config = dict(
    train_examples=101725,
    horizontal_flip=True,
    projector_out=256,
    target_momentum=0.996,
    residual_init='none',
    adaptive_grad_clip=0.05,
    final_lr_fraction=0,
)
Rows from block 3 of a small self-supervised image encoder, named by matrix and row number. Rows with one number belong to one neuron. Each number is 50 + 10 x the weight over its row's rms, rounded and kept within 0 to 99. All counts start at 0.
After each neuron's rows are labels from the 100 images, of 14848, where the neuron reaches its highest value: "strongest on" is what is common among them. Only what is clearly more common there than usual is listed. The data: drawn small creatures on textured ground. In brackets: how many of the 100, against the usual share in percent.
# fc1: MLP up (model.blocks.3.mlp.fc1.weight, 384x96), inputs 0-95
# fc2: MLP down (model.blocks.3.mlp.fc2.weight, 96x384, transposed), outputs 0-95

fc1.128:56 47 62 37 50 39 52 46 46 47 20 53 40 59 51 39 46 51 38 37 50 57 49 53 56 68 55 65 55 70 46 49 61 60 36 55 67 61 43 59 48 44 39 66 59 67 49 61 27 61 49 45 27 41 39 52 42 57 59 51 57 52 54 47 53 50 73 46 51 51 48 51 51 63 48 40 49 65 55 27 56 49 43 55 57 39 54 58 33 39 40 54 38 41 54 62
fc2.128:68 42 36 49 39 49 66 56 50 46 33 60 50 55 46 47 54 58 36 42 43 44 62 60 44 59 31 49 59 51 39 53 45 49 54 60 34 57 52 43 67 45 53 56 65 57 34 57 63 41 55 55 49 45 42 43 44 38 56 79 54 62 45 56 53 59 50 47 20 55 48 45 40 52 35 41 71 43 41 51 75 43 51 57 55 49 65 47 59 55 45 51 49 46 29 47
strongest on: scaly (81 vs 16.8); large (59 vs 25.7); orange (56 vs 8.4); creature: fish (27 vs 8.3)

fc1.228:51 47 51 55 45 43 51 44 45 48 46 45 33 61 53 31 59 50 53 46 55 70 51 44 48 38 47 46 49 42 60 65 63 58 52 50 42 44 53 53 56 37 72 37 52 31 66 41 49 64 67 61 38 66 55 51 30 50 54 51 52 46 38 49 52 56 62 38 46 53 46 23 49 54 50 41 77 59 59 41 44 24 48 44 54 54 51 58 48 43 49 59 48 73 61 58
fc2.228:64 34 49 58 37 49 53 45 41 51 45 46 48 54 54 38 54 39 56 40 70 48 47 43 57 49 43 55 33 51 52 38 53 61 49 69 42 50 40 48 41 48 42 44 51 40 40 50 43 65 46 49 40 30 40 51 61 44 49 67 28 44 47 56 30 61 55 61 56 49 40 42 63 50 54 51 69 46 51 46 25 40 57 44 63 74 43 52 34 61 70 42 33 61 48 50
strongest on: scaly (44 vs 16.8); starfish (28 vs 8.2)

fc1.107:51 47 56 67 49 43 53 42 50 59 50 39 42 58 43 52 50 53 41 52 48 27 57 53 41 36 44 59 45 52 41 52 48 43 44 52 39 54 48 38 34 49 46 49 50 64 56 43 62 46 28 54 54 34 47 68 66 47 48 60 54 48 37 48 24 55 54 32 61 45 43 74 42 48 50 37 42 45 69 45 48 61 43 37 55 43 56 53 46 48 54 55 47 14 54 31
fc2.107:47 61 55 45 45 53 47 46 53 49 47 50 52 57 49 50 45 49 60 47 52 47 59 36 49 74 55 52 47 52 48 69 43 56 35 59 49 69 49 49 50 51 48 57 47 51 61 53 48 52 40 43 52 35 47 47 51 57 58 44 40 49 34 51 28 36 50 73 64 48 46 27 67 52 25 63 48 69 66 43 36 33 79 54 53 52 51 66 47 49 65 44 40 32 49 52
strongest on: black (56 vs 8.4)

fc1.151:62 61 52 23 46 64 73 45 52 58 48 56 59 44 58 51 42 54 45 52 47 62 50 56 54 46 69 51 46 50 49 65 55 68 56 51 46 48 50 46 47 55 61 37 45 43 51 45 52 55 52 53 54 58 59 46 12 58 44 48 41 46 51 56 90 60 52 57 55 47 58 29 59 53 60 43 47 41 61 50 61 57 57 55 51 49 54 53 63 58 45 53 51 64 70 50
fc2.151:60 65 57 46 49 63 57 36 38 54 49 55 56 51 33 27 45 44 64 65 46 47 43 46 60 64 62 56 46 56 33 68 40 52 39 53 60 58 55 53 49 51 59 55 41 60 64 55 68 60 42 57 51 32 47 46 73 55 46 42 49 37 36 45 32 27 44 68 44 48 57 44 39 65 42 40 47 59 62 48 53 46 69 59 54 55 42 68 55 54 63 53 49 56 53 52
strongest on: black (38 vs 8.4)

fc1.109:60 60 31 41 36 52 30 46 44 57 44 60 38 55 52 45 48 47 52 32 53 62 54 49 62 58 50 40 62 56 56 41 38 49 44 47 55 49 50 54 30 42 37 45 42 54 44 53 42 44 58 59 57 51 52 44 58 43 51 45 39 85 48 39 70 57 61 39 53 65 40 48 40 54 52 45 63 56 56 24 57 60 33 36 48 52 51 46 29 40 46 62 35 44 40 60
fc2.109:53 30 46 43 59 36 42 49 49 29 50 47 49 42 37 58 36 26 48 58 55 47 38 44 39 73 30 38 61 57 38 35 47 43 53 52 60 46 56 63 50 44 54 56 56 60 59 43 48 42 48 43 48 54 55 42 34 46 60 47 37 67 53 55 55 48 52 40 50 35 41 57 47 31 45 40 48 57 43 46 51 32 45 36 52 49 45 18 47 39 36 60 45 68 47 51
strongest on: scaly (61 vs 16.8)

fc1.204:52 48 45 63 61 52 48 65 51 47 43 52 52 51 61 61 44 43 43 45 51 63 56 49 38 76 60 50 50 63 63 28 51 53 53 51 53 39 53 42 49 50 42 54 58 43 60 61 39 70 46 30 56 58 64 50 65 74 57 42 55 64 59 62 58 65 42 62 39 16 63 46 40 55 52 51 50 55 53 27 56 51 48 43 46 51 49 48 44 59 40 60 53 55 60 60
fc2.204:48 78 38 54 56 39 51 59 60 58 65 50 53 36 59 46 50 54 47 54 37 56 55 36 57 42 44 53 62 59 52 27 53 40 69 50 46 40 33 61 60 67 40 43 48 53 50 58 50 62 57 53 62 59 45 51 41 50 43 72 42 64 52 62 48 63 44 53 51 53 51 47 56 35 37 37 45 50 36 63 42 30 49 37 68 52 66 54 49 57 34 46 58 67 45 58
strongest on: black (38 vs 8.4); snail (33 vs 8.3)

fc1.51:56 82 56 59 50 53 41 54 55 60 46 49 71 37 53 66 55 49 46 46 51 61 52 43 49 60 57 50 59 53 40 37 49 52 57 56 57 61 56 67 42 53 50 60 36 74 40 56 40 56 65 28 56 46 54 35 24 54 52 64 46 49 53 54 66 43 50 59 58 47 59 44 46 49 55 65 34 67 42 52 56 66 61 73 44 59 47 51 58 48 52 44 47 63 48 56
fc2.51:57 40 49 47 43 46 57 61 39 38 43 58 43 40 34 54 46 69 40 57 45 37 46 24 45 58 61 55 43 66 41 46 41 59 53 69 50 56 54 62 42 34 48 50 42 52 50 41 61 55 56 55 55 56 54 32 55 56 53 40 70 47 52 54 55 33 50 55 54 62 55 46 77 56 55 53 36 54 54 57 59 53 63 20 59 33 64 48 42 56 56 53 49 50 63 31
strongest on: black (30 vs 8.4)

fc1.62:55 65 44 60 57 56 44 50 48 55 52 75 44 51 52 60 49 92 47 60 61 51 55 56 45 50 30 51 47 55 51 60 49 55 52 42 58 37 63 43 41 55 48 36 50 41 56 51 53 45 47 49 39 40 55 58 47 59 68 61 56 64 61 65 47 50 29 60 53 53 46 50 49 54 52 64 54 53 39 42 30 55 51 46 56 57 27 52 59 48 48 55 19 57 49 49
fc2.62:48 40 49 54 56 52 43 59 55 56 33 42 59 44 66 64 37 30 45 60 53 63 59 67 47 48 47 59 32 44 51 63 54 46 19 45 58 30 52 33 31 49 40 41 40 52 48 47 54 49 43 49 43 47 55 56 46 57 52 51 29 51 54 52 51 68 43 57 47 53 59 52 48 38 45 52 41 53 49 49 44 51 58 49 64 47 78 66 49 44 46 51 83 49 51 46
strongest on: yellow (26 vs 8.3)

fc1.170:53 58 49 36 54 38 43 44 60 48 29 43 50 56 56 50 83 58 28 62 55 42 53 45 49 36 43 23 50 36 63 58 50 72 66 37 59 36 41 45 55 58 31 58 55 47 49 42 45 63 55 54 47 42 66 55 47 52 45 60 55 46 38 41 51 58 53 53 39 59 43 52 51 46 66 59 42 52 57 53 58 47 56 48 25 62 66 57 44 37 49 58 46 58 48 52
fc2.170:56 64 46 65 37 56 50 48 58 51 44 51 51 58 46 52 44 42 41 41 48 50 67 40 55 39 50 52 44 44 52 47 58 61 53 53 56 57 71 46 45 40 24 49 36 59 62 45 42 47 37 29 51 54 53 55 59 44 46 48 54 39 55 49 41 53 50 44 24 38 44 28 42 32 64 40 59 49 37 45 62 49 51 63 33 44 61 61 41 22 41 64 36 54 49 65
strongest on: black (27 vs 8.4)

fc1.357:52 57 46 44 68 44 56 51 34 46 64 77 58 67 44 62 50 67 40 56 57 54 54 51 40 53 40 39 61 53 54 43 46 35 48 39 45 55 70 20 56 46 45 47 43 51 50 48 60 47 59 53 56 44 52 48 46 60 59 62 47 68 46 57 55 61 44 64 53 49 53 46 47 57 52 50 42 48 61 63 26 80 46 59 40 47 29 52 63 39 54 42 39 52 60 49
fc2.357:44 47 41 47 59 42 37 48 60 48 53 44 53 64 62 39 45 49 45 53 63 40 65 45 62 45 42 48 49 55 60 50 45 52 47 61 47 40 53 29 53 65 41 41 49 52 51 56 59 47 39 47 58 49 64 49 43 56 51 49 60 54 58 49 50 38 60 56 50 51 54 41 45 51 55 45 30 42 65 44 06 63 47 50 54 59 80 49 56 46 49 60 81 53 34 56
strongest on: yellow (55 vs 8.3)

fc1.157:45 57 70 50 49 51 42 42 51 43 48 42 45 46 41 43 57 41 41 42 62 49 59 46 55 59 45 48 56 45 44 50 41 35 23 51 44 44 52 59 17 40 77 35 46 63 45 58 33 39 62 45 38 28 48 57 59 57 57 36 48 58 50 35 50 38 56 50 76 55 50 39 49 41 44 52 57 42 49 36 53 42 41 47 34 45 43 37 52 43 50 47 42 35 61 46
fc2.157:52 58 53 58 41 42 43 51 47 39 40 46 49 54 62 71 40 39 43 50 43 54 64 58 44 56 38 47 30 55 40 45 56 53 62 45 34 62 42 51 57 47 32 50 46 65 56 57 55 40 56 48 53 32 39 50 49 35 37 48 37 45 59 44 62 54 46 48 13 42 51 58 41 46 55 46 64 52 43 45 58 57 36 50 53 44 59 66 56 51 16 43 50 44 64 55
strongest on: jellyfish (47 vs 8.1); spider (30 vs 8.2)

fc1.370:42 50 47 62 52 66 51 40 50 48 42 44 62 36 36 57 51 54 54 63 40 52 67 43 45 71 51 46 63 36 44 50 57 31 47 45 35 60 53 56 41 57 58 50 47 53 51 49 44 64 48 81 41 58 61 42 55 43 44 46 42 32 62 50 45 41 53 41 55 49 46 49 53 59 42 45 53 37 48 57 53 62 43 45 78 36 60 83 62 56 42 47 51 60 41 46
fc2.370:43 58 55 26 41 45 38 59 64 55 43 47 48 45 48 52 37 51 38 51 47 67 41 65 29 41 55 68 45 38 67 40 49 53 45 51 62 62 63 43 38 40 44 65 39 49 64 51 48 41 48 50 42 44 77 56 28 64 50 42 52 42 48 52 55 48 53 49 61 45 47 42 41 49 60 78 40 54 51 38 49 44 61 52 29 44 55 52 55 54 31 58 49 45 39 48
strongest on: scaly (39 vs 16.8); fish (25 vs 8.3)

fc1.302:45 46 41 51 52 43 44 51 28 51 42 58 39 58 43 56 43 47 49 58 55 44 56 52 50 42 51 59 56 49 47 65 49 42 39 43 61 40 54 55 25 52 37 38 36 59 53 38 56 48 41 67 36 47 48 76 40 55 44 39 38 71 46 51 13 45 47 57 55 59 56 76 62 52 42 39 68 47 36 41 54 44 60 53 52 60 47 49 56 41 59 57 48 43 45 51
fc2.302:52 51 42 39 50 52 59 66 54 41 46 42 51 54 49 47 45 29 70 54 59 46 61 57 69 62 47 61 60 56 45 66 36 35 44 47 44 45 54 50 54 56 41 46 36 68 55 37 53 40 37 53 44 40 46 58 54 43 42 53 60 51 59 52 42 54 52 60 53 62 43 59 74 61 54 40 49 59 61 61 43 51 58 46 61 53 41 69 65 44 61 68 37 34 80 41
strongest on: black (27 vs 8.4)

fc1.323:75 67 58 43 53 25 47 47 48 49 50 50 59 64 54 37 48 45 44 45 49 58 72 52 38 54 49 55 37 56 35 46 57 53 50 37 44 60 42 55 36 37 48 53 35 53 49 60 48 55 58 62 69 58 47 42 55 13 35 39 51 59 29 46 55 49 45 55 30 52 47 55 45 55 42 46 56 64 54 44 47 61 52 56 72 45 52 46 45 46 52 56 34 47 50 58
fc2.323:61 40 48 53 34 47 57 52 30 49 46 44 49 42 53 41 42 63 39 56 46 42 66 56 37 38 44 61 57 48 33 53 32 56 50 65 45 59 60 42 49 59 44 54 65 63 38 64 50 45 53 50 50 57 56 38 36 57 54 60 42 33 47 45 49 45 49 40 30 56 43 48 54 63 52 33 54 33 39 46 75 36 47 27 50 59 50 47 46 50 31 61 56 73 46 53
strongest on: scaly (81 vs 16.8); large (58 vs 25.7); turtle (34 vs 8.7)

fc1.167:41 43 48 32 54 34 38 51 63 50 17 50 61 45 37 45 39 57 40 41 61 49 39 49 55 47 50 34 47 33 36 55 46 59 51 47 42 42 44 59 26 62 40 32 41 48 61 53 77 49 54 39 39 44 51 39 32 44 38 54 39 69 46 48 45 49 48 53 46 48 34 51 55 49 45 37 40 32 46 41 51 49 52 39 49 51 43 51 42 37 42 38 52 40 46 48
fc2.167:52 62 47 51 54 55 45 51 36 37 38 52 48 46 55 45 47 47 37 51 43 47 59 50 48 42 38 54 35 59 43 51 52 49 60 57 41 81 45 51 47 39 73 59 48 53 37 63 45 37 42 47 55 55 48 53 63 47 70 54 36 51 59 41 54 48 45 47 38 50 69 62 31 48 45 58 64 48 23 46 79 61 45 53 55 39 53 50 63 62 43 43 53 56 73 52
strongest on: jellyfish (72 vs 8.1); small (53 vs 26.2); striped (40 vs 16.5)